From a checkpoint of a small model that predicts height in the pile at each pixel.
Model: 1.23M parameters, 48-pixel images, arch unet, activation gelu, widths [64, 128, 128, 128].
Rows from block 6 of a small model that predicts height in the pile at each pixel, named by matrix and row number. Rows with one number belong to one channel. Each number is 500 + 50 x the weight over its row's rms, rounded and kept within 0 to 999. All counts start at 0. Numbers have three digits each. After the name is the row's rms in percent of the matrix's.
After each channel's rows are labels from the 100 images, of 14848, where the channel reaches its highest value: "top examples" is what is common among them; "peak at" is the part of the image that holds the peak. Only what is clearly more common there than usual is listed. The data: dead-leaves pictures: piles of overlapping shapes.
# convs1: 3x3 conv (model.mid.0.convs.1.weight, 64x64x3x3, standardized in use, each kernel summed), inputs 0-63
# convs2: expand pointwise conv (model.mid.0.convs.2.weight, 128x64x1x1, standardized in use, transposed), outputs 0-63

convs1.54 097:607551513490612542530543479469537446467495466519493566520465529594449459447509454409477504477591515437491495399466493483557559478636445550471451453463511461543535475473508436456541433571500521
convs2.54 099:475433476561518557427578515602564372484498386536588569530552494466492537490502537504467533532438417545502548444473409475491498573524513499466477557489539599394505519515579566501481447413528481
top examples: large pieces
peak at: bottom left

convs1.45 092:506593485538499499499501483532395502521419434435494545535444431510480482538460523371540490536540436537523466414408531590552556518600422450481539514511495519547539565485529529505542477574439436
convs2.45 103:515469433538506602522600505514473520532489436567505538448401436376525453486511450494463464482510461398446453524466552481497502532486510543565566435390515465487457560611456459509492541496486555
top examples: large pieces
peak at: bottom right

convs1.61 110:447491398558474440553516472512422453476482534623506537595552477508493507496444471492579595516518583536547429531602510504505432541475487479450522456434425563456488469454503517470598422494473496
convs2.61 093:512527485518474520549434548464445448563518440513501547549447441519573503423493466446497484510532461476423589513551515408456472508546566496543542515474512492510451557479467410452598602548579478
top examples: shaded
peak at: top right

convs1.63 116:467503466510430549585432439539557576467487500548459425508459483553529426593519398535559482480521478544499486396466476554471522505560455585505436579429554557475583415481551459477541510487466512
convs2.63 103:526438445466491462532448413488572494531547418497513445577468501595385500437392510423552536470530475460514446588511529393528507497503495466447438434502556475423497454574516485563508505488477534
top examples: grey
peak at: bottom right

convs1.21 114:511590525501597480413498517557620513491538446515463478452388480533549474484447435587446503472504406472493500491384543416481517508488527476564493437480576566517523473478536485504560486600488525
convs2.21 102:459492513560583526502539489403411436489400455545588517434486474469465506541464448595530473520560506434455580483522549544536534532453428527475522426425437540512459513544432466497463464549495521
top examples: large pieces
peak at: bottom right

convs1.62 087:494432520449555501547507589583464456543524449483445506434512567632465568470477506422576507485536456480481508467490401493582534500479505465413456476633439518545473512532444545423497461516535529
convs2.62 106:512490502527449594439541559575518533513533499578432564517483586489530484370478482504481403444432476434527466473532378491474493596490468521485571495496557565502513574517508417443499557488516477
top examples: large pieces
peak at: bottom right

convs1.31 107:464494457452560494507556570528437453536561498531461492549523450470464512471490594455485430467477539426529516493520492520411538554408615479540476416550590549433551550421487525505521594518436422
convs2.31 094:521477506485477544441444537538471580515490503501502417524477530462562497533469446512483470536482525472481539512527544450509368502580400547473475399481532468509528545536468467609581519478522477
top examples: shaded
peak at: bottom right

convs1.35 090:482538507520509488592572588460513473523543451472459520553486431645541519545489511526562437448490538365445468523569500517462453515420514496503484453455460446573470592472510511557551468417459460
convs2.35 093:539532508439543484486559530415319515534416596436496519492446495532483476550533524476490605428538530535431491442452532491466510467550510515538559546463501533594497509607467512507493567573522523
top examples: large pieces; shaded
peak at: bottom right

convs1.7 089:465487462583429530591559507548490486389526466489457495505472546432483577617563473468527545475456578500547515536518530462507574479430424470558453444554487466565480443468585423406486486519488524
convs2.7 098:533518539558470369557470513495516515524491627422444582531579467556489546400502506555512534492490547609538499460492508503525493436455498429546474565558443466511555507433538501473478480477513472
top examples: large pieces
peak at: bottom left

convs1.58 101:582401466481596458423527563401491519481474424488497552542531420482534435469476508548504544506532513521532464467521523418573563556538461445525450436542543531606454438433507479583450483569486517
convs2.58 106:512500618486403518563547444484535519501481556460499400537549577588489551416482566507546434494434575490544468649495518440491418428529483503455508489511557468610511429479560509447505475502489435
top examples: large pieces
peak at: top left

convs1.15 090:486448436543467556567492481508345568519474449550419477563452463482482421459565567515486512513495527433423543535531526652521484555519530461446410488462539500522519566427503531488525489518543513
convs2.15 106:376446518382589570590586468481553529515475547509479411500502412440507536474504565526504488547511467453453506523474607496529496445501544457544499474514543562554461432487533490526466434383480490
top examples: shaded
peak at: top left